From a checkpoint of a small encoder-decoder audio transcriber.
Model: 19.8M parameters, encoder arch transformer, encoder norm rmsnorm, encoder activation squared_relu, encoder moe soft, encoder num experts 8, encoder layers 12, decoder activation quick_gelu.
Training: soap at rate 0.0016, 10300 steps, batches of 128.
Data: trained on two synthetic voices taking turns or overlapping, over music, noise or silence, 26041 training examples, 50.6 epochs.
Rows from expert 3 of block 2 of the audio encoder, named by matrix and row number. Rows with one number belong to one neuron. Each number is 500 + 40 x the weight over its row's rms, rounded and kept within 0 to 999. All counts start at 0. Numbers have three digits each. After the name is the row's rms in percent of the matrix's.
# up: expert up (encoder.blocks.2.mlp.up, 8x160x320), inputs 214-319
# down: expert down (encoder.blocks.2.mlp.down, 8x320x160, transposed), outputs 214-319
up.2 078:476428588531502502466493468535502495474503463508461431542466570504584469536424523535478488456519500490483530476475402432504519505375409485524533500478495495544521453464538499464426486509535477517535463540483592477492511480418482516492527549391540457556522439481499536410492521516511495509460552478519498500474429531551
down.2 082:526563445548511481505479482570506506522481490531504496498489495456549555534506555540470514508515551487522438524541485473441464503529470567480427458526361498457558412500528531421521496523524565562503550476491538501481472518501525537531487488504502467457514529536508522543419548506449492405415462514452475496475477474494
up.3 066:489486486506516384547519573500519509526492429404487453567515484480530508478465500520524528497475532474432548563448508440475482456461445442479519520530498561546501430551462539433499503461532518509533552444535481539488454560566498516491517478538507476565548479537556446490489431483464519455463552515480482524602519429495
down.3 086:469434438468480504507484573503467559514543517500490487500457409509506510501498402536572501511553496429436522467458518516496462563541480473555509431583508451575499531495459443523526488507517580480499554459519461511577545566523465477464512549527541457462490533518532504498519457540516483510517448515542557514452480512538
up.4 120:525480486518498535527510528478476473410526536508497468484491570485532476540417469418432515557496554507519519543526468475529452506543461417511513522474559505493519462478424556576563506487540521522503545407507548472480542521552496487493498476479477565576510527497527455491509484513473539490464407424505473521518499519539
down.4 127:538505475489511455509577573518492529497495546483585464461478551486507551531553482508453505508476469557506442546565600594520449511549471519504559461419473440465533489546471510504541454433508525496563464532503536528406480476462516570423511503461463527459486522501513441513503564544459570486562483473485506464529529526495
up.5 086:515541442521469529559456409501383486475493542454477523514512462528542543489548529538449492515512476490520504447445528433489531514511500541480465463538460546467527507482437417437413554521529488528492554498519526430453511515431496517515500544462490542487413539507534502503504542481513472478476485526420557422476428443463
down.5 096:482482570547497524613529525472508464483455497516533522464519547465421478568456502463544394430543507525504533510468492467498513587499424473501504499467536572521482501519465505527568464497534428463467492542466471527520556576459469539474509405535514531435512541473512510464494443496546413493527500471506542511495534478525
up.6 067:492474510466473443488527523505599512543495507503487561594462499465522510546488544530480498498523558487505534521511451467503471545529573493440487498479460458474515518466492458511435524402489488482487584461522511463484543543476603509479570493456510530554512508445450505449445489541520512504498540489468479526566498434479
down.6 085:519547537532514442525557566473535527547546492491543500535495425512403447591495492505506520511536477480519522450536466438497443472547500425463509488478479435472565531512616616507423510503541488487478519490482434502416465550568466500495465512454525470483493507543512535450518514508488558528562535574552524575481516536537
up.7 076:477546532450432485471513488521495531496476498449535492524495510492485481494484436518460549484537496496504438598528509522553548545519521534504512489520461504489434440437504542596527467495445437465547464467483502466442490509480496532508577459485489479500444576440429471478514453494524525470440592483464491479524525540525
down.7 090:501540487448541480570484524510519479536576507467457541497473537467506466457482517467486489496533513554385520481527397486501491480576570493472517532490492526552532502564531478456528486527522484479461461559588482533511478510446515533589586548538467497537558454463525486494474496511486484520534514476493483492480445465524
up.8 104:581462430511480493463591452519439478465472484556483516533481476492520560508523513516511531528429490554497401523549512530396507411497492469475517539510509529515570449517446512487526509527485446484457486525512546524611557460518468506545489499553542523478543487461454563518499489535540467401515531477505475483501568508538
down.8 103:554453501498462556494501446522513580532486513499461553573542474496471512522544513530463512593414509516603490559453512548524580440475516465430494460532507524453461504554542507477538430535475546479538568523547475517436520428555460552553506388456509471478481575507559573468524437503473458536551468555521478514502477485503
up.9 084:454532459518490528555538448478507400506545430470506470580473510511533530485493473523456456455555494545494492447510486480501521521510513437459441461465498524528515522474468495492504418496514466503529467461496523511550473489441481457569598520446531512482573499486473543590473495483530510481461500491494461502439499529424
down.9 098:611529558453470546547528466536458501505539548467499506495500567606441425460484453462526541512500526542543572525407471454544492533366569451466497542527543491491444573505505563522548487551476507438516542494492383494536470531517484447513501485533525463510515499495541523557469537484492463531458447500506506509538505554473
up.10 081:466513535533432421522460438494477456470447511491458547520556499576515529485499518531487510444457511499494527476525495420531557473537454516496512435561448527502431474437484486531505431473483419523577463437495458563529529463479515503445530573497538520567536477472486532506475522506489463499529521478485535467587490501472
down.10 093:490471449420495530574516489419568429491418505501511453499488518486472519493497428530539517539493483497482463490521569491563463599567446464508444492532396544551461490511450464532533443534565433559472477538476530508499452563492497542479451478511524544463571487476475585501470533435523542568475491515533452561492516481527
up.11 074:535475513499507441466478540497471529604437401489521513548479560529535461478545421592460451502487562465451511478497552455514530521470528496514505528414501464518434460539522453462546425480484451459465538462497563530483483595480484461419531562480470485564542414470462514412420519515485470474474457463447476447558497557464
down.11 077:558474545506555461464467502479524566468491515554485515519451528454473496519437483441498448462475557492506553455486452426423531497514506447471485487523444454482495509491441442543514512536447565419474568492482510441540441570521418563474436482494471559498540595500432544477464492516552549564558497538467531497415540457502
up.12 086:536457435453422484474510442398443480468503488486468566516511461548505488562505467465535480515487516515513471495530479559455468546495452511448489522436458500451570499534482533590499544487459479501498453461480511601464582486509454509543495466503525564486541520438514533493494498433464520457562496480496480451447428594511
down.12 091:478465534567507429494516468478451513557560501517519494486466550436516533443565433511492514548576480510402446506531554499476453523501503491544515491413437523539539445520468542527523458472499489511508515559500454557553485505466499531489511519541514489489577416496487487465487515522483567415536566422502513503517473484472
up.13 076:525482500479437507457516453496451397480493446437485484562497541531494433508560477464403478547400544492473534472496497572456450512560481418508462477481491510525466432498519516463486465475502449524444493551466534533391400537458471497464489481474518540464484528518515437455478491503516478558553536470480517527492491455490
down.13 081:504544595541464524487494423542532459518526527421512473457504471480394519494516513511554574523531510460552514486502500520548440497511458467483499577542531484468502411542491419526540524483491482442443479544467502511474494466508469495477510510470607478506472556445584548392450464442509487576538422492481498471556496511452
up.14 073:452516484521435482540496453481514493548481447467479509524400481523484473462565498549554443458470442495555483503540486489495537428446495519495506531504489470533489456422596448564510513466427498471566464469464504466533482591472445449452486484494404563458481489471441501507532491511481446531535413507475518551580509490507
down.14 090:549540399490512446487478489459460458463451512482418495492511498486544476559464485501514490483409345498485456499512513393477545478573488488437468476521469490492501465549479464502498477540404497504477483504491562456449451497487427573516532548507463474462596497349525470486515542518558512563451488572464435505493551474513
up.15 081:551479453508484469550496512481529566473543543518473455511484487491460504569501561476560485504505523482497491441523466516465462521503507493559496442506429448501520501442552475544560581505529537475486552439502487482511457530493499442412503452468435502506556443522541500499473564500488528434494531554508540440561476429405
down.15 086:459466481528451460407513465546512442496468506550553561539491505564529554534524569496463444440469410487507561565434584507483458573484480528505510450538517497476534536527453470507517475425481458545466467557492433450532480543510498512518544456515588462499569559540543534464515488462530490504593452493510506514440542529490
up.16 071:470436426459459545487502478460453443485534486453506458522505535520493586524488548536473479432522531422540497456549472521475469480452492453470497530528483537448511468504470502461459485449462478517395543489489429506475488552481501485518480432450428495465560548544544445467544536461491528486541424534490489461509547480471
down.16 076:521472490556441452523480510486496443504458497548537480462477540490470487443441537529479469400556505447498448528537448473531449476482453547530519463508595460522438425487485437485452530486424573545550502619508488412486462514496536487543503502485537478493516427552502477500573514438461510506544516427529493467550483568464
up.17 082:466445436520524501534501442546482495526502511514480496519406490502467444506440471577455549458514468542503507524535519470505486434517360404498571496421495483479457474501378532473496457511480472461475497422477506524550541493559440442450492600509474495443477490534523432510441584493497477470484470502510438458487503447493
down.17 086:534488509482427538481531523527484506478560448531483491519572450440443550537501432468484519487493542605552534524441593505491476512504488540482490490485509458470547475528439447542492519570634497525459520507458458531496519490424493444537499505585517467566470503557511499440558472530498484520479528489478535525507538516462
up.18 077:536478491523498469493525498542541505556553457448469510550440560532569528561500525457449434445535538503483574514549501525459513488483494499540526443487498512460544455407495540535438451474483510429503466440472493447494547522453459523454526487555578415440592531490600561517435515531458513490491502532532518601540497469463
down.18 088:531489525533449543393454503518546550440576442534500528453515493479472487473422454465555454514569476530472491515499534528485480513551514509527415514455516520487498443493559507488544459489469433516491508448504566553510505496515502497528589435515485509474483516505458488551540532462405494473553491523565478524493518505534
up.19 130:489467460552566547562538463557508489550559478520498370495489570509501466414441462476545556522497531553509505508478469408536514486572531464577523526497504499501527487590591513467462476454499555524547572530539464525584532516515524475475513560436476516545551509473483495532508541458519539430502535541396532454486514520498
down.19 125:526543524541529554599517464488446472515493583490450450542537502526508445452479532432439502510499564504563516513517442540511490510533512530503539498523513520495505589475481475442426510536496480479554560505528452508532516508539519454491511576456448554490503593489508527591455554470487458561546505471466423481532486490522
up.20 082:462490449569508472465509489528456438564554524498432473559490489453434474483485523516513442423497474541452493489534510490498466554516459446547544505418488464442579461504505482487530482521501503485506479460511481513490421502452440489464490470545512571481498486522470505480472505487502583479429472469407478438519520468439
down.20 091:446507394600460493399444502502504547497546524497526442526515482462486517514454518533475554521494478488537484431542517552569488499541472466484399482511439483536450519451448574468513481599489577540576487489488596496480473498446520518433460549540399499440525531483520477440432543510526527471572534551516508527567567490495
up.21 079:497457494447510405511498481499472463454506480506464487523530530488513460520532610585556481447555540524559492487550494429414586471487462483440475450461502530524512539533487459513492543492467481527516486426476473522457429536430518441450620488470403454447476448447502475498479564538465502505448474563537518516545512505494
down.21 078:503560452514471512466550552525489504473569468478518458519470459456532560513455545512610496553489509442480472533491540509503538481466491464503504413519499432461508501522511547531507437445475515521433561522515546498522515529440549535520501475449587577410484455490524535548467427544490478553479558445523535454517459488510
up.22 079:570499509398447463458476457432501472497499455478528510520545457492490518518479517537473490433524496481496457539448483485485469409493436596582475506491476499530528511512553412434553555453466485519433501496450542516499459507563436486519490613493483500524465494416477501419483448448483523532496516471527469549442530492475
down.22 090:431447590465499490562495485482448473506514507588512551498514596516473473521496563503491499540529494489410486510519526492492533509510459474470471550477484419480442477462499438496468512495490472543465521481466474526558544443535391519500477574554549539460510441536479531440469494553487521513429479491498517534568504518483
up.23 135:538580520524538497561495431519501445496535479507479408543559511538514459496484513480451586494521512526458524469523424467477550536527499562524495467447488467584513489494570497439484454523534463460487563493498473501547506453503462466511490555427406521498501497433514454547508492484550498505464483524510525451540479557481
down.23 134:507524488508543469545478516452430533498490468549449595510548471487404478492433468445479497498532511469502490569450380460534547500503470451530492551430523555585467522484549468474516483483487523526507433551437543531546516541574518482495518504481548478505591457432478543524498450520541522498533503471495431496467506432561
up.24 086:519493500542484488543471533440463487513529511527446529509473535488505542445548431525472506509476546502548509557483509475433494455533513471423484472462523543490521478530492555512577528490501496525463496552531474439493486557538440547580518493563513551560445538499453422494499482467504522491478434498518419532558421539487
down.24 094:483556536502579489446487539551457503507456462505510538481532465477442380496515492470490518496508513488453515513494465514551575512486521490530539484605507520568410541520507440531459550527469529496573485553498475430487481462490493509496556490523404564566528463428492543519464502491496556501495479564495468499541547502379
up.25 101:518508439527543494563492510477398395556520485525469459511529455516450471427494472492459538483535535505479500518522516481568513478458463531565506511549467534517543542550525535441466518556593540403562564474498477492580526537459434494412554563528493529481553544511526467544462509547505495474563557494485461452473489442514
down.25 105:501522481470529557508452516475496485480485446506422460541520469469565501487483510413518499539466519476594493491540452493543532503496526476470544456480483597508512475469516437448504532523554551480545491558524505546533494564441587460474525516482500469442461463485547434461546600522520571485497499457446447473492501451535
up.26 083:485512444472537466497511517465493494435448457496407499563537540434491472498521548486506565538468540476524525474414523467493512506499508468496425561504554478551533546485529453533544478575531495511469519486487472527503598479496551513567491510523509548488550552457440550467522472487577556473469448516552504498470430465504
down.26 093:474537516531446492493526471480491540539439497528494503470504482541497507459469525580501484452521463502475497542551502441511466483469481512579522441547463517593524495489454483480520458470455438469506483495554483474498452578498533477482477478503526538516456520514525424570514522501550430531563526474533496481568505532491
up.27 106:505544456498460479551531549550524457498492529492499542481509514425565533546469475507472570518456562476532532562415514468429529500506509494426504504466517539423507506543463459456539484551549462480523543463478505477413559480553452491528527536485550494523502523488488493434489538575547514547472493461551452542470485518478
down.27 098:474481472433547511451477441463424550481542437528540533533473414503522491496531496510528443444553483505457490508596509487453503551490490546469469479554547486485540499516578447480504464489552521466558524483490406515495481577520529542490461474533521572463526546479477509479547526487485471399506493591463516474532439471511
up.28 080:494455469559479493497484524530553460475484523481521508498435510473471536487509437544494525495489490501512460446544498462475557534510527420527489468550512452464524474595542411491408514439522538512533473500544477505526529495556473492483512487549501513534473510436537502406520458542470490518460537418449441512538451547484
down.28 087:473469517560471514548469541519513516579490470514452557404453541536466453477436541546550546456465490573605527415519489538462532503510552499532454494519501498468521479473480431502504482429503533495435464582515478541523543528528449487538410512497442493455559522486496485533427527520563519514502472533484537534509515492481
up.29 188:526494536497560476484548476502511556509454492594561543438515510503465504525515483461483521543477476456479510470497507522550454502518574520493515530559505455485460424550547547534462459549479554541515488491548497497480463497530559522544496500513520452492456559547554432561514446479503453564536547547534546459484585520570
down.29 169:507458432513464466444490484507547463410498573460503487434494551483516493474454495518575559590503534503448524518485516541531486500531499474522441505537493505537548472471531497493417497480469452488468486502513529533501481463509529536455464535534482503450564555496494527510551513495524531511549463472490568507446540438576
up.30 077:477465556485507490447501539518529519512494510513485447541466544519458507534516446509499536465482452507505554471504541474445518439428446568512510564450513532467481507479489513523486567430522522480493563507471491442453470487566541471554427546484489557544471541427453486424448524487551542532473447562489483528562472524450
down.30 085:500499472595532479510528501556480543463587467444521482484528511516575539465522439436500424484543472471446535515547479435479496498520484453496484542552488546465555386454492450467532444472459453513520521534501505479442486547529464508398493468427528528572458561468487415541472462525533465548469506489452538516532494511517